From a checkpoint of a small image VAE.
Model: 7.52M parameters, 48-pixel images, encoder arch mobilenet_v2, encoder norm batchnorm, encoder activation relu6, encoder depths [4, 4, 4, 4], encoder widths [32, 64, 128, 256], decoder norm batchnorm, decoder activation silu, decoder widths [64, 128, 128, 128].
Data: trained on rosettes with rotational symmetry, 48750 training examples, 41.0 epochs.
Rows from block 2 of the encoder of a small image VAE, named by matrix and row number. Rows with one number belong to one channel. Each number is 128 + 32 x the weight over its row's rms, rounded and kept within 0 to 255. All counts start at 0. Numbers have three digits each.
Before each channel's rows are labels from the 100 images, of 14976, where the channel reaches its highest value: "top examples" is what is common among them; "peak on" is the class under the peak. Only what is clearly more common there than usual is listed. The data: rosettes with rotational symmetry. In brackets: how many of the 100.
# convs0: expand pointwise conv (encoder.blocks.2.convs.0.weight, 192x32x1x1), inputs 0-31
# convs1: depthwise 5x5 conv (encoder.blocks.2.convs.1.weight, 192x1x5x5, trained with AdamW), a 5x5 kernel
# convs2: project pointwise conv (encoder.blocks.2.convs.2.weight, 32x192x1x1, transposed), outputs 0-31

top examples: vivid (72)
peak on: rosette (95)
convs0.128:120143123169185104130175119086076125138127134076084109096171147156043152165161106131133138113121
convs1.128:136136093135125083070061134137127152197162109135177172128096110116114094125
convs2.128:033125099124125099128129095166126149143117144086119125097185141098118102154089102111080159145191

top examples: grey (48); pastel (34)
peak on: rosette (83)
convs0.177:152174133158071114157148116061188146154171146120130105101119193165141158098147149111092150107099
convs1.177:128124146129118116147123088112104151178182139120089234145125140114129081148
convs2.177:074123179128172127119199127084082104152131086094159116110109109115079105153093126129165108167167

top examples: grey (56)
peak on: rosette (73)
convs0.72:092092118160082132158174122147037107109086163123127119114148142127121138120156093210109148103144
convs1.72:128113112136148127136129100166108226161059155120090178144119154127139105121
convs2.72:160157128044163090112106183131117097153118062130128102176131102076142143140110142134189121127128

top examples: grey (41)
peak on: rosette (76)
convs0.83:116186137068075140102146111113127146154127122131080169084129066102189089164098144126157113125098
convs1.83:088070068096127130077177155132133153117139150079120065102128112143096130113
convs2.83:160148122100173116124131094099193131157129126131127160123145081161130123142144214129139186115058

top examples: pastel (34)
peak on: rosette (86)
convs0.68:200101081185135111163103155139156157163168133147100159112072149135176139107095112145130071128143
convs1.68:129171169178097127127111232166130114083129167103141139138148138105136121138
convs2.68:107126109136159104163128099204127140105112122115119151124060203073128159141125109164190129103110

top examples: vivid (43); grey (37)
peak on: rosette (81)
convs0.40:157103086010148107128142147075135097136111133106110124176152134115141143096145167122136170096121
convs1.40:110148112115110156134130122111119069094163093117099104217093136109095176093
convs2.40:122153128151145168149154112190059082127148096164136117207137105133130102101139175135158117080152

top examples: grey (57)
peak on: rosette (97)
convs0.97:130180162163092080167067097108123100118183124084141107116144110083090111128111122131106172179095
convs1.97:107148134137128159148105130136145030089139131134118216092145136140121166120
convs2.97:111109163173158160051111078159100139113154112062125153179098148124164146182132139131092133115121

top examples: vivid (88)
peak on: rosette (99)
convs0.35:110145070088197162128121137125153156180153091105104158117092123145148167108124110202112144178140
convs1.35:125116113119129127124129135124110113255151126104139147119129129111128129133
convs2.35:141094165176156128183144178141070100092120110119202093123127145096133123147144104118148115054122

top examples: pastel (69)
peak on: rosette (93)
convs0.47:124184114113099102121145046153153099096160147155091095089087174128112175078148164149138126122108
convs1.47:128115161132128112228175139111184165078121162160156113152134133146138135114
convs2.47:077157105214130163117123193117078135166148095077136156150097130097162094121140149148155120125145

top examples: pastel (39); grey (33)
peak on: rosette (88)
convs0.106:124102137162134121151074081159119124166126199160090112135126160120148170133072188106106168085113
convs1.106:132136126116133144102141147116128164163204142126129188207084135126122075151
convs2.106:136166143126132125127102183116110154158138065140196177115113117088076099093178081141160101105134

top examples: grey (67)
peak on: rosette (77)
convs0.15:110072109144098132125121135172057155144123118156160126125097089057090148127152111170196117098112
convs1.15:112160160127104139186151134144138226139120120146190134159131140169110110156
convs2.15:113159112097172092050127123066092163138106056141158131143126171095125101151117126140124161172129

top examples: grey (65)
peak on: rosette (78)
convs0.74:169084169077140106128143109113090122163112140133063149127147065103134179118150141155165108192102
convs1.74:196178140120133152083056122085086068102131145118110131118127123106156148127
convs2.74:150179115058121070126064099124130184170172152155150129105172136100148116081136128154107131128110

top examples: grey (52)
peak on: rosette (73)
convs0.100:132158166144211135120153109104131132097136057124114126141095134162184131177129183183158128129111
convs1.100:142114121116109116088136090143071090123068094091164170181136135124143088079
convs2.100:098089135112125131166151131165095122147146146151082037164155184163128168092080140148153153141142

top examples: pastel (37); grey (36)
peak on: rosette (91)
convs0.118:127134166091186121157133155142212176048105114121123108142118136157123080141092129161134107100105
convs1.118:146099096104155108079059068130141101056090110125164139131126145141120159116
convs2.118:108133148142113173157126068085134138128140076117150145151054155108087158151149133138155149152209

top examples: grey (35)
peak on: rosette (69)
convs0.143:147197134103157101146142067074137053121156128116112095089150112126094127125185138127156142133080
convs1.143:136137159130092177136176187091153149085138124107188189104110145100143142150
convs2.143:094129141128155101120221112153058128129103079114154134143068118067136115106093142156157135122134

top examples: grey (34)
peak on: backdrop (86)
convs0.25:096158114155122157099054134132150143190156164101127113068108140104133181116058137089126124100126
convs1.25:126103167149099127176141064102135161144070097095080077123133129096108149091
convs2.25:100136157169117127129127112130171083024173128131102144145140102179137104125183098128132093115087

top examples: vivid (80)
peak on: rosette (96)
convs0.172:169167146079185133136211152121122098137169106090110160115119141141181140066140104096129145116106
convs1.172:161110122120112098111132131152124146183195107134142221180152136157135110144
convs2.172:092136141148159135153077132150110116149122135137088137177144122106115126139128149187124139106251

top examples: pastel (35)
peak on: rosette (79)
convs0.57:169185168153185125114143136097096084126054126127159127143158140127135181113102171117132154111069
convs1.57:131104111100112125155181125146114122142189070109171157205094104130156122155
convs2.57:093155107145168146091183115132125142136094110063108126117084073077085100182128130139145130125188

top examples: grey (56)
peak on: rosette (92)
convs0.56:087089146109156104154154164149082075091094077082117126136128106115098073113161133137168105113067
convs1.56:097120081127113103089095108140111121126075062120181155097126068133142118079
convs2.56:175099145114107087147194123152135088174106159157150107104156088125157145117076056124083113120107

top examples: vivid (54); grey (36)
peak on: rosette (75)
convs0.134:114118033172109141141090136158136087112129118179171124118097100095098076099161140092166141132117
convs1.134:109114129127154129111085100163097101163092146114084069110198090122128186126
convs2.134:113133143058142165140185114089101128146126130078174079128145094115070109149076085157149132119100

top examples: vivid (97)
peak on: rosette (97)
convs0.22:128130114126186179092154130144183104140193136103078118140122089161187081160123157093129107148158
convs1.22:139119118108139099192194140117113230175112127124156130138102138109126115131
convs2.22:100076128087186104130127126086139195155112117120148159109186161181158107156117090156084112128110

top examples: vivid (72)
peak on: rosette (76)
convs0.124:139108169150142122124120098147152176169153148214113125147092153092168159147121164099107198153153
convs1.124:124153164131129158176200172130147114033146145151127096155128138147143137137
convs2.124:073194131121125165072092115170151171109135105147090149134087116134169115116121118152104143153206

top examples: grey (49); vivid (41)
peak on: rosette (93)
convs0.17:127187077113130154097141173141166118070119148100062144116156158193120148147091146135148139174110
convs1.17:146086096083128095098182110083092152153172072103084121104105129102101102134
convs2.17:139154103154140135145133150141027133172117072108198135144114098137137139139133148176070134159128

top examples: vivid (53)
peak on: rosette (74)
convs0.141:152081137141172136100182143157079114089161107111157122115123154086092068111119090137173160082088
convs1.141:113116137114122108144120155134145135255157150131152186131132114146123127119
convs2.141:119194084145163151142057131128076099156126076126127196163124130149139161104138123161107162147155

top examples: vivid (94)
peak on: rosette (92)
convs0.186:109165118105130126140218105048132149123131155074085130133149133158096119121106109096094090128080
convs1.186:105173170161176173125122098113112083060070107137131095120149121118157160140
convs2.186:092160113138124144174136063102112142133076150066177096103102181142120128109100160152107153175164

top examples: grey (57)
peak on: rosette (88)
convs0.162:138153139172065099129154125040179154115145165175096111096133167178103121115103122116112099131143
convs1.162:125122114081111153129159203076163073139172133162090100119113143173140145130
convs2.162:150149127138183131068096125176090084148121068113136145109101146065167133169114155138154152118076

top examples: grey (60)
peak on: rosette (73)
convs0.39:125094168080107128137140117113106123152107120071116070161145176102215090163139169128151129167127
convs1.39:129119139104141111078153161115097176094205074160196108151129128119134120134
convs2.39:147188073114099122049141121163131145123176114115139183123094122181077142089110129128108123088118

top examples: vivid (97)
peak on: rosette (75)
convs0.120:123067170079162121057138117111108172188125142157109154121129142142140181103107191115104125155143
convs1.120:132149155146145155094098122157131134054096188150130141183163131170168169128
convs2.120:108070128132162165148065132118173104162101158149160144101163135131135115115093148165087159180193

top examples: grey (59)
peak on: rosette (93)
convs0.61:073127145100126080097088082152140155148154157141106129124098175121111212105111132089069101149121
convs1.61:124130124114114147157130110163107109158172095155183207202084124133134122140
convs2.61:126148069142107171123150142098111104172097096157165135096082133054120071100115150150154184124139

top examples: grey (57)
peak on: rosette (70)
convs0.36:080103145139119123119093174108156154085186159149190116115173114102071147113127092071156113132099
convs1.36:152110093092128106097117065135153084147171172137089132072103100159171143155
convs2.36:107185139124141127068122121195094111116146053160203127120150132128095160119146103170117106133108

top examples: grey (58); dark (38)
peak on: rosette (88)
convs0.163:091115122122102118159155180139040144121093116192140100143111087137098133070150143119140141068120
convs1.163:150153138141161156110090100159137086029118163163134121156166138151143164130
convs2.163:148124127059096083146144155133116101065119123146147083120160144107065131110140100110168154059095

top examples: vivid (39)
peak on: rosette (84)
convs0.45:141182175112117129134109098114085140109137096074143130098104185084094151151200133157175106155148
convs1.45:143062109126126102166116088130134234125082116094137117126139138098150138126
convs2.45:139119125139139137104166064115076150147144198127126086063148125141069113113105194154117149117105

top examples: pastel (43); grey (36)
peak on: rosette (85)
convs0.87:180154233113084105110152080117158113132139159130122093082103157102120152108128151126094150163145
convs1.87:134129135107143135099178140121128203232157132126174156143122114130123117109
convs2.87:065124132161160086163162178087072155175111067134177143091078132108115120115099119122130128127127

top examples: pastel (45); grey (38)
peak on: rosette (76)
convs0.14:117121118164091157140097109104082104152072136096111122147129210128175123123148127218111144143152
convs1.14:127167157174127163137123197155121093050117168152137086174147132128141140124
convs2.14:098137156173099071125106177116064116081072124131141146112144189102121113131169180117155147105109